config.toml
train_examples = 78125
win_length = 512
encoder_rnn_width = 256
fusion = "cross_attention"
decoder_qk_norm = false
batch_size = 64
Rows from block 3 of the text decoder of a small audio captioner, named by matrix and row number. Rows with one number belong to one neuron. Each number is 128 + 32 x the weight over its row's rms, rounded and kept within 0 to 255. All counts start at 0. After the name is the row's rms in percent of the matrix's.
After each neuron's rows are labels from the 100 texts, of 14976, where the neuron reaches its highest value: "fires on" is the input token at the peak. Only what is clearly more common there than usual is listed. The data: notes from a synthesiser with random patches.
# fc1: MLP up (decoder.blocks.3.mlp.fc1.weight, 256x128), inputs 0-63
# fc2: MLP down (decoder.blocks.3.mlp.fc2.weight, 128x256, transposed), outputs 0-63

fc1.138 118 [105 165 150 104  96 113 116  41 134 107 163 139  81 142 136 149 112 135 112 171 111 114 152 175 153 150 130 129 133 113 143  95 126 133 143 160 167 198 114 133  98 117 147 147  95 154 110 135 174  95 115 151  78  68 158 148 101 110 109 136 162 137 128  94]
fc2.138 107 [151 113  97 123 160 132 175 104 124 181 143 157 141 122 122 127 138 172 120 207 178 130  99 114 174 135  81 107 100 152  99  95  83 171 194 155 143 138 185 192  90 125 109 128 126 153 191 173 144 100 116 112 132 116 201 147 160 110 152 165 149 133 149 120]
fires on: "o"

fc1.132 114 [127 134  65 173 115 106  62 147 131 149 116 126 142 133 115  69 120 171 148  99 146 155 155  80 112 104 129  85 101  64 184 130 129 136 136 105 147 143 183 161  53 125  98 134 130 104 180 122 108  86 128 146  89  73 102 113 137 131 156  87 184  87 125 159]
fc2.132 116 [160 213 135 108 131 140  97 136 112 129 128  97 102 170 135  76 180 126 134 161  74 151 113 126  79 148 125 147 114 101 103 129 145  91 111  89 116 180  79 149 199 136 102 149 142  69 130 122 123 116  97  86 173 106 121 142 110 171 146 113 106 127 123 139]
fires on: "o"; "a"

fc1.243 087 [120 149 183 104  86 117  98 124 132  86 115  87 134 112 171 117 158 134 101 178  79 168 148  70 179 124 148 144 141 148 133 140 184  58 130 125 147 119 198 177  98  62  78 125 120 156 120 128 182  95 144  93 129 151 127 143 126 113  67 128  98 106 161 114]
fc2.243 083 [133 104 106 102 160  89  83 124 126 163 188  95  84 183 124  93 156 135 168 118 109 146 156 132 170 110  37  92  96 114  98 148 101 129 115  79  81 115 136 153 138 114 119 155  84  64  97 109  89 166  72  91 138 169  97 173  68 167 124 174 133 172  68  50]
fires on: "e"; "o"

fc1.178 110 [137 178 145  69  94 164 103 131 115 135  94 203 118 119 117 156 178 100  88 101  53 140 137 123 114 116  96 146 152 139  87 143 114 114 118 144 102 145 198 128  90 118 133  81 130  93  73 107 101 131  73  94 149 108 167 133  82 165  57 106 122 147 141 153]
fc2.178 106 [135 153 104 114 127 134 140 127 184 115  72 137 124 118 129 173  73 106  96  96 121 124 135 174  92 170 114 122 165 134 113 110 174 116 117 123 123 145 111 114 153 141 130 115 108 109 171 175 115 115 139 104  85 171  94 117  96 200  98 171 156 101 169 141]
fires on: "d"; "h"

fc1.32 112 [101 111 117 113 146 106 124 127  76 121 125 169  81  81 119  79 129 114 134 190 136 183 112 137 171 157 128 104 165  85 103  86  57 128  99 145  87 136 143 104 121 134 158 167 196 133 116 111  91 123 175 159 116 134 173  92 108 110 126 120  75 100  93 126]
fc2.32 104 [ 64 138 166  98  86 119  84 153 103 142 151 117 170 132  81 171 117 165 110  80 125  74 142 123  73 111 152 121 144  91  98 132  84 178 164  88 141 179 100 149 123 122 185 168 163 111 132  78 123 130 169 110 132 128 128 120 110 128 133 191  55  95 116 113]
fires on: "b"

fc1.170 093 [122 129 149 106 162 136 128 141  87 184  85 156 117 119 126  84 136 146 120 134 132 197 147 101 108 178 127  55 134 132  85 130  98 142  94 130 119  82 121 148 165 175  91  76  99 174 138 112 162 139 129 110 161  44 134 113  56  86  99 140 151  89 118  89]
fc2.170 107 [123 137 149 204 180 170 154  76 144 117 124 118  99 125 123 113 102 112 131  91 204 127 107 131 152 130 171 166 153 168 108 137  98 128 145 135 147  87 104 148 139 101 159 104 105 150 116 146 118 167 149 128 157  90 119 134 155 145 113  99 103 141  84 106]
fires on: "o"

fc1.169 082 [110 158  81 150 127 115 142 125  66 142  87 150  92 103 114 126  81 121 180 124  94 111 107 128 156 117  78 122 192 118 139 104 199 119  94 183 140 160  99 146  77 128 152 125 104 149 102 151 133 111 142 125 103 115 132 193 113 117 106 146  81 177 135  73]
fc2.169 088 [ 56 146 152 212 155 101 162 106 116 135 173 111 112 135  99 129 159 175  93 116 180 112  89 174 105 178 127 130 148 125 188 125 105 107 188 193 145 156 136 150 136 159 120 173 124  87 138 157  77 157  99 144 134 112 120 151 178 145 108 163  91 166 144 112]
fires on: "o"

fc1.171 138 [169 152 119 170 109 143  74  63 143 110 167 129  63 149  79  97 136 161 119 125 120  93 146 109 121 142 156 116  93  84 122 143 140 157 121 143 126 189 118 138  71 121 109 156 120 119 145 122 167  91 112 139  79 142 107 107  96 139 113 150 155 112 109 138]
fc2.171 130 [ 87 120 159 122 109 114  93 148  81 183 133 143 123 198 119 124 153 122 154 181  85 170  85 123 125 120 184  95  98 158 125 104 117 124 113 129 117 133  95 126 138 138  95 132 123 136 152 135 117 126  84 103 171  59  86 109  87 114 173  84 161  95 126 173]
fires on: "o"

fc1.125 111 [159 115 125 129 165 123 146 128 129 125 149 199 162 114  66 102  97  82 117 158 144 143 184  81 103 152 163  70 187 104  86  78  93 121 121 133 104 110 102 126 139 154 139 180 208 167 108 152 165 118 180 156 103 120  94  44 106 132  98  88  75 117  74 106]
fc2.125 110 [ 85 103 128 156 108 132 114 149  66 125 163 137 152 138 111 138 111 118  72  50 131 107 154  94 170 114 155  96 147 158  78 152  59 131 136 103 171 138 104 165 221 126 175 151 197  78 135 128 141 130 109 141 164 140 154  96 148 123 148 160 123 129 118 141]
fires on: "b"

fc1.179 086 [ 43 120 131 126 141 150 166 147  96  83  81 129 184 137 126  91 153 130  99 148 127 147 120 133  81 147  97  93 185 136  94 123 110 128  73  87 125  96 122 204 161 128  76  95 133 156 176 126 183  98  58 171 102 140 127 155 111 116  82 106 124 125 133  93]
fc2.179 089 [196 123 172  87 154 134 165 135 148 114 167  84  76  98 133 164 175 145 122  98 207 149 148 104 134 131 131 138 142 145 147 140 156 160 125  77 136 117 166 143 136 162 143 113  69 121 117 155 137 171 117 112 144 132 131 150 128  98  88 185  33 202 113  33]
fires on: "d"; "e"; "l"; "k"

fc1.47 096 [ 99  94 162 108 144  87 160 132 152 143 156 150 112 110 122 131 115 158 172 158 121 183 152  97 105 132 147 114 116 113  57 118 230 126 137 155 135 151 109 131  84 162 135 147  98 112  85 154 109 131 109 104  78 132 182 154 104 164 116 125 112 168 147  79]
fc2.47 090 [115 147 137 152 139 161 113 200 115  99 199 136 121 127 147 124 107  78 158 183 143  95 161 122 190  94  94 120 151 173 128 153 111 119 164 152 181 121 116 148  75 125 144  93  84 144 106 131 148 118 179 167  59 133  96  84 144 131 159 108 164 124 174 119]
fires on: "d"

fc1.206 092 [104  93 170  93 123 179 136 118 141 113 109 127  96 199 139 177 141 114  95 148 123 124 173 146  92 201 173 117 145 111 139 129 105 103 142 149 142 135 142 110  64 112  70 127 117 202 140 143 130 130 135 177 124  88 114  91 166  84 145 125 132 134  94  83]
fc2.206 100 [150 140  96 146 127 111 142 129 128 111 136 121 117 251 162 141 179 116 105 110 120  87  94 183 100 124 129 136  59 140 141  90 123 219 140 115  90 101  89 102 105 160  97  89  98  94 108 165 145  86  96 153 118 107 125 128 191 103 131 146 146 162 106 122]
fires on: "d"

fc1.104 096 [124  77 142 143  81 167 149 126  98 170 125 117 100 104 123 153 160  96 146 132 122 206 104 117  58 178 152 114 131 109 153 146 103  94 159 100 118 184 175 159 148  97  73 110 130 163 138 101 155 126 114 165  92 179 144 137 148  82 105 115  97  81 130  96]
fc2.104 101 [106 118 133  83 161  66  71  94  76  45 128 183 126 179 129  93 145  78 124 104 162 101  96  97 125 136  76  86 101 106 154 135 131 137 160  82 131  80 151 140 114 129 187 164 150  82 145 129 143 189  97 181  99 105 139 161 169 129  92 157 149 202 140 143]
fires on: "e"; "g"

fc1.218 101 [170 185 147 135  98  88 127 146 120 140 119 131 204  98  61 148 122 101 165  84  85  55 162 129 126 120 153 128 131 151 121 123 150 121 153 126  41 119 156 194 132  93 110 109 111 120 103  77 161  79  99 174 115 139 108 123  64 122 138 182 127 153 122  87]
fc2.218 096 [103  95  71 140  80 115  96 140 166 127 154 174 157 126 130  52 114 175 183 125 130 130 129 148 107 184 170 158 135 153 128 169 144 162 103  68 164  82 167  78  83 124 119 165 162  77 147 115  95 162 186 116 155 133 167 126  86 123  98 109 149 179 125 137]
fires on: "o"

fc1.51 117 [ 93 105 127  81 124 132  86 161 154 120 138 146 105 201 153  71  96  92 108 183 181  91 163 135  84  85 137  92 102 142 140 105 168 111  88 119 116 161 175  68  64 190 129  88 130 147 124 122 173 131 109 134  65 157  79 105 118 141 123 106 134 138 142 154]
fc2.51 094 [115 152 169 131 136 125 134 106 177 165 149 146 129 121 143  65  92 178 158 103 175  83 110 156 154 145 115 140  82 102 142  98 131  81 106 125  98 127 159 154 110 127 118 131 105  97 101  59 132 196 161 182  48 153  51 116 128 171 108 110 210 167 149  81]
fires on: "o"; " "

fc1.156 110 [110 133 128  47 122 141 147 102 158 101 113 124 123 113  93 102 139 117 112 197 145 122  99  97 100  77 154 148 128 136  87  77 191 128  77 147  83 149 147 148 139 154 105 109 127 153 108 149 162 125 146 134  59 115 193  99 102 112 114 161 111 165 165  79]
fc2.156 100 [ 96 106 175 118 146  95 128 145  99 177  90  76 133 105 167  95 119  81  90 123 153 152 166  97 107 126 209 188 104  77  65  50 131 137 127 145 170 100 110 104 100 144 115 158  85 163  45 145 166 208  98 130 105 129 123 136 143 147 126 142 114 179 175 167]
fires on: "d"; "t"

fc1.145 101 [125  83 147 102 106 160 109 105  78 137  76 131 124  44 117  96 232  69 113 117 152 116 145  61 123 116 127 119 139 133 106 137 132 140 175  97  86 110 147 187  75 147  66 139  88 115 114 125 183  68 145 152 122 168 154 195 113 126 119  85 149 157 120 120]
fc2.145 094 [112  79 107  97 187 167 132 196 155 119  89 135 168 145  86 121 148 131 151  87 156 119 145 177 141 139  82 136 136 126  77 124 122  30 111 133 161 153 175 127 113 117 129  98 157 132 144 142 146 118 131  95 110 177 113 131 101  85  87 207 156 112 145 120]
fires on: "e"; "o"

fc1.209 110 [118 210 159 109 121 138 113 140 121 149 145 119  97  96 115 105 156 136 129 112 168 144  57  88 173 158  72 121 135 187 104 155 158 138 140  68 110 150 142 123  99 117 106  83 139 139 110  77 167  83 125  49 109 155 136 152 133 133  91 132 114 134  98 115]
fc2.209 122 [174 120  73 128  72  96 163 150 144 141 164 124 135 102 147 135 148 143 105 149  87 144 171 131 120 138 123  60 125  97 104 116  88 137 107 168  83 145 133 160 145 224 167 122 196 109 193 196 152 159 124 113 114 100 103 109 131 177 149  98 130 144 137  74]
fires on: "e"; "c"

fc1.82 106 [ 74 114 154 159 142 104 123 134  96  88 175 192 139 131  96  91 112 138 199 139 124 136 127 111 107 130 151 107 137 119 109 126 114 165 134 172 109 136 179  95 164 165 186 132 138 122 100  93  61  84 207 120 135 152 149 134  88 113 139 128  94  69 113  88]
fc2.82 099 [107  80 156  79  66 128  65 127  81  89 130 120 137 147  54 164  86 167 148 115 109 136 122 105  70  81 142 118 161 101 130 142 154 158 105 119 142 151 109 157 143 189 163 164 152 128 142 120 136 127 161  75 101  91 137 113 132 112 110 187 136  79  66 134]
fires on: "b"

fc1.85 108 [ 57 196  70 116 146 102 144 144 148 137 152 139 132 137  50 105 113  84 145 108  96 135 169 145 160 136 157  69 126 149 134  96 123 186  66 126 103 113 157 180 128 106 111  90 181 157 158 123 124 126  87 146  91 135 104 112 137 141 157 170 107 191 149 144]
fc2.85 116 [166  93 119 182  96 163 133 117 104 124 145 145 142 115 142 138 142 201 115 192 143 102 108 125 148 133 137 152 144 163 115 150 114 114  92  91  59 109 126  54 111 118  82  57 126 135 111 135 189 145 124  79 131 184 175 172 172 124 114  59 126 111  80 120]
fires on: "b"; "o"; "g"

fc1.75 094 [111 163 152 148 129  46 116  89  67 153 173 103 124 147 115  40 105 154 154 129 147 100  62 106 159 144 142 166  89 110  99  85 137 101 142 119 118 164 162 137  96 114  94 143 147  87  93 149 160 146  69  66 118 137 103 175 115 142 164 169 159 161 150 126]
fc2.75 098 [171 178 100 132 140  74 112 108 182 122 188  86 116 168 124  98 111 116 139 197  78 148 139 132 171  88 114  93 177 121 100 148 172 132 124 140  89 138 123 133  96 102  80 120 192 107 156 139 108 153 104 106 131  52  86  79 111  78 162 130 120  89 126 135]
fires on: "e"

fc1.184 099 [114 163 208  88  91 137 167 130 183 183  79 173 130 159 176 107 178 111  76  89 140  90  70 122 103 122 119 109 135 168 113  49 172 151 113 147  72  89 161 217 154 157  77 115 207 155 148 158 149 163 104  95 148 152 150 126 142 109 171 139 193 149 126  93]
fc2.184 112 [ 88  72 115 129 128 118 148 189 136 145 133 141 150 140 135  89 121 118 113 149  84 145 122 106  86 183  64 111 133  90 123 135 135 140 148 104 143 195 111  92 145 110 153 162 130 125 132  90 125  83 136  74  89 102 128 105  54  97 100 117  65 138 150  84]
fires on: "e"; "u"